python train.py --arch="tdnn" --model="self-supervised audio encoder (BEST-RQ)" --dataset="chords played on synthesised instruments" --train_examples=52083 --n_mels=40 --hop_length=160 --input="mfcc" --win_length=512 --codebook_size=256 --mask_prob=0.08 --norm="batchnorm" --activation="relu" --depths=[10] --kernel_size=5 --stem="single" --widths=[384] --init="torch_default" --optimizer="adamw" --lr=0.0027 --beta1=0.95 --beta2=0.98 --eps=1e-08 --grad_clip=1.0 --adaptive_grad_clip=0.1 --steps=40000 --batch_size=64 --epochs=49.2 --lr_schedule="linear" --final_lr_fraction=0.01 --warmup_steps=8000 --weight_decay=0.02
Rows from block 3 of a small self-supervised audio encoder (BEST-RQ), named by matrix and row number. Each number is 500 + 25 x the weight over its row's rms, rounded and kept within 0 to 999. All counts start at 0. Numbers have three digits each. After the name is the row's rms in percent of the matrix's.
After each channel's rows are labels from the 100 clips, of 14976, where the channel reaches its highest value: "loudest band" is the band of the loudest frequency at the time of the peak. Only what is clearly more common there than usual is listed. The data: chords played on synthesised instruments.
# conv: pointwise conv (model.blocks.3.conv.weight, 384x384x1), inputs 0-127

conv.68 102:464495506456519486490491466520476513502481502491516503468480441484512507466527467488476478534511445508512496524472505473466583499518501486474436507497523519495503512495510526470497502477483501468513487506550494487497521510492497530509495472497506516498520545469474499522538460500507440519527489481467464502483481508487475527476480497463521477504427504487481491517516501475474448525502
loudest band: 1000 to 2000 Hz

conv.103 098:518493494465451460502505505508490522512467457552472453522511542517562501508523535527489480525522502545495521505506489517470495492477472454493508504518493489523522522472489490553480511481518433534524496487511505505518526529491498479549538528529500540503519495488524495464491483526532509528486460510468501464534516465464510538484494516524483539490508485493500490488517510462486522485461
loudest band: 500 to 1000 Hz

conv.241 097:481495545527490483504516490458507512545471482501553504532527494463540498492503542534471457485474445501484499508494508456538475539517511480456524501506511475544503515477486487499513510529499511502497494490482504442498506484523486555516508544500486527477531498486513521475517487503499486494507465504511534550503529512550460533501494509536517475495509461529520471486534476464525466485484
loudest band: 250 to 500 Hz

conv.308 097:517586505506464456525446496508501482501482478541479485549519520492543504480513555494494485525509519481483524454461476493470479459470464501475479477509469529523520529491512473546478540487479500504525524460488487519510537446531500478546517498466511561458496544541497460465550490487497475479520518513495489508529541505482523500497515508479507483458502454502497457520471473501510447479486
loudest band: 250 to 500 Hz

conv.304 102:434513499489460430528476472481492504516471485554474506537493508480524464505519505452479511487509523478503531464499485463486527452500484496493468452494505491485508508461498521489475516476508467516472499454438512509519528464487478471552483497484485544526487486528482461457495495470542504494510472467499517508485511499472515485461516527514499494499517468498528486501499499495515507490461
loudest band: 250 to 500 Hz

conv.299 106:510478533510529453491513514548520500517459475529495489479445450453504515456462505487497492523515480486532527546451522522491572488515490529453490495520486510511504475497487492498495503474510504498488489524537481468530520529467506476526443493515484560515507491481512470499485531523523441508472480504478482504471522463451490533496478506497506495514442486496514509532532457483468505482493
loudest band: 1000 to 2000 Hz

conv.63 098:466475511528499464538523473497476514503474464497499515487471502457482450534505522561487487482503457510484525475524503459516474488546493492476516479473472460464519483476494524480506445511505514462484507501416516506492501424484491504497510512533502498492522471529491452483523464505555541479466491472492469488510509492533489502460509548544474519491523500482560467479545515492500504487467
loudest band: 250 to 500 Hz

conv.268 099:477541527496498462493473508522467504516468486535499489507456464477552516467507507484508461511523472483492496523446486462521489497523488495474506534473498495507485513488481494529509517488494499485496511489463493512505503492479505489501471527528491533441510523550465486492506494482463467522541474550499487533512526529517485463482475515500540529497524503519551488523464522525528481497474
loudest band: 500 to 1000 Hz

conv.260 100:464513496515507525519506549504469503502443497487511498528527462489502494522538486528489453477523480537498455474481509493527506499510504482516457502451481479513515501444506465534511501479477502505511471511476498531478458515508510454480541519481512487486508534519511549480459504505491534491519484533517508507536491505516475490501498469535480505477540514508495527451510499512523520539493
loudest band: 250 to 500 Hz

conv.300 102:482516512516447470526495499495444547503489519498490476524487499506518465508483508471494480530478491510519467500473475489489483484467491463527470512502512456516482535461470503482505515542503470482523530480482517531513472509507453483492477537512495501502498530509500504502506464510461486478505437540543534519530469501519478469502495501471511500523540517509517469469472528514500503474468
loudest band: 250 to 500 Hz

conv.101 098:483540507439514437473468503503486502518462487523478461536508481463504521502539475478493469524516463491516455477481483466480525458481504502486473493466502504525528473490491518512485508481469523475546501457474542527519512486512478513524498484498485528490489553529481528493532501494457478536545481484510499489512542502484471512470507501482544478463518508495536496506473503487550483538498
loudest band: 500 to 1000 Hz

conv.383 097:485482527515449498531491540460472549514474459486532459523488494516522501493493497489435486542524506479499473524513479478497463512512556477474482513478505501488488542476488489517511497503514453485532495517478514509535516560479494497469494579511487531520477507510533468489467455522466493463504457524526500472515507499485501519466485522505504507507465505489507500451488504517457488496481
loudest band: 500 to 1000 Hz

conv.196 094:508507518466494511502506501486495466497464454522532475518490531503540536520506513522494504526515540528482503480484482489517517543497506498514496528508469513492508468504479521630508527460520492485484456503466476527500500515519495468507519527519516522470503533476488506486488486500492487495495524532488509461533498512492505537515499476521496506536513460492501494475506474497513484451520
loudest band: 250 to 500 Hz

conv.141 100:441515471494503472511468456486522508497455446497509504553511481499518489499507510503489442501510511535507531481493477508493481464415490469499488500465434483490520504478483456497467507531458516553510507472469498505517512467534490535547540497485476518479487543515470476467525494517554519505512490460509486512457513495515478536471482473503510485493491492497484519485506454486488489537509
loudest band: 250 to 500 Hz

conv.325 098:474542487464477490519505431479480505458468490539489485494473453500521533484535498491482447507504500512496504535498483470499526496493526439472476506490494522527489488481498558511474532468488491450501527500507507515520542482508543501503463488485525523529524514497450468481538499453496476505531521490438506528493503483459488503471505489516542454471465487541466492519534491486480482481537
loudest band: 1000 to 2000 Hz

conv.203 096:514511490535494500521505554494477523533498467517491524528516460488474506489473522521461491510509456573520503534477526500548469473470509524519518506493541497465534529481499491528485535508496491529486493529513532486498519531511497503483515524513484486541501505522518465469511511499528507511522504521490511491471547512487465516491504487496504491496496547519506506481508503508516488517456
loudest band: 500 to 1000 Hz

conv.318 102:506497506527525487555457499434491490517500488501496521507499493458519460485523536495534488502457530500465520515493495494478474502475446513488495453493494497496527485479508458496517502532482465498467542495516501444475454472520495505522524550426516511480519518492519498461547455506544500476492490492541524465462516507527522478517516509514503514492500454475530478477504430450518452479490
loudest band: 250 to 500 Hz

conv.249 100:503485490491467452462490519507494491516490479534470462523479518505518490477496524515484501464485501503506533487511489529480539493488504467485523492515460504501517540487484501490516499497545474514527481490500511505514496541473511469548503521473489511478497470511542495493464461535496527488467480548500508451516470451502482506473503555544463503497496517497509450489499485466458483465458
loudest band: 500 to 1000 Hz

conv.76 099:510536503451481470455497538516478485508455483534496459538504474473480537491475538511534459516521497499549439506496485491465500500465469475490492515489528519557487531472481485546479553494493505435564513514525517542544513524488524509512479493463512537490481527517511469480524461525426488493511512524470477537524488493492488500449527490481493495453477500511515473496514492503511489456498
loudest band: 500 to 1000 Hz

conv.347 104:480478479464475521495506513504494504520500482508466480549489515496480486529460503431427476514498486517536517437494508498457503464446492459500488472513454507496464536469421490504491462517498493479520478439503527527526491506472453468522517491485488527476499505489485521514496481513504501487498481490494480474508498471533489527472488460537481512488510457476491476491470512474480497495423
loudest band: 500 to 1000 Hz

conv.337 099:514502468484512502499494504529509536507511487493501531525466532502521454503523527535516517504519517486509538513531492518513514479482511433534522501512547473491491553477511471524487474521506519548555478436506532525464477524490494485517498490476490485498498500516516476482534521488448548531470482500505516524540515429565505515489500482508456515468512506531507492476502470492551502495500
loudest band: 4000 to 8000 Hz

conv.138 102:526499498483497517510526524534523457499483471535499527463493488499475535424458529486523444502549485497511488562495478502528476501543443489495508464497519518502465479492476473485513526489481492430480505544524472479507526475476480524505499475481501530524509485518507503512486516514474450515512513497451501535471506512468497534520502455502516491489510510502488489535506473510479544474492
loudest band: 500 to 1000 Hz

conv.135 100:482522480457499502453484506514521507543472495520492502490506488459489493458533511505456464516499488515448498481502526469537500501467512471466493523484504501515518501480495543419482489505518497513516506487525563460501473531524481491512521492487480496509524520509550537484535493505472526510539516521505530543487528480539513527480542515523522465449504513498505440499520492463528452510503
loudest band: 500 to 1000 Hz

conv.269 100:493495516485487496478479490531490501509492493492506490498498515502522491445480481489505490480505462472526457479460492507504500519495484487478498523444452492467499546508521517446503511494496482462511521474492444505483480551525475508525521538510475529526516488484499520465507446485484542531524533579511487419519435518489511515478479509494540512489503471471477511470495530533470506472458
loudest band: 4000 to 8000 Hz

conv.176 100:505508496482478474525522459537505475513481467516496503478450488507517510459489502511512478501518481508522541529486515503492509484506503463488498508522498523499495465437481492524466535467484497452464486498500480493492537456472531498538453467506484524506533465503487500491529528485524508509546517467461461514424516481469473511444505477518527498503510487518482501562491492475460490504469
loudest band: 500 to 1000 Hz; 1000 to 2000 Hz

conv.365 098:508482497499543473507500520457529520491482485473504449485500521508483511505488518492514469544517535508514449500488509506475506501479487506495472509525581491581507502469501432501485567467537483461540487523491564535543512517498519490503527528504489551518472522475511567481507507512455467482474478518551504499501503492497526509464472483485485478499501500493531541484494459453469492491532
loudest band: 500 to 1000 Hz

conv.288 099:518501517525484474526541530541511526544488499501521505483486492494486468460493520463490515516495475486500519533492559495514533473531534535477467526485462472509505473474520520462477477506489492498459489511502484459485475496480500485508472515504475524510504453512506498496514561523518464537520470487470450477454542447504514489494498491536516498495469474503514523522517485517465500530462
loudest band: 500 to 1000 Hz

conv.149 100:510501494514466450551510467518457495469505490514504520476470506495514491483509548482491476516460490527510539534456512516475507507507508443491460501549467471493492497508460528470487506489514472508512513516523524515496493514509492482531470519537490497526562502489520457481528497485515453505487454521488526521500490502510466482514500492512483469511478484490468500498532497499462507452496
loudest band: 1000 to 2000 Hz

conv.78 100:486530494509461483485480515519480480502461463517520487481502517498522527498505496448482487512496502439454499533495506475481521506533456490494507481493465509476500482505449535494514495444505518470473531548514495447500491526482470478511518502504482546497490494576521501556529508470507519507512522543535537485516532486471521516516511531513530497490489500519514481512540524522491498531474
loudest band: 500 to 1000 Hz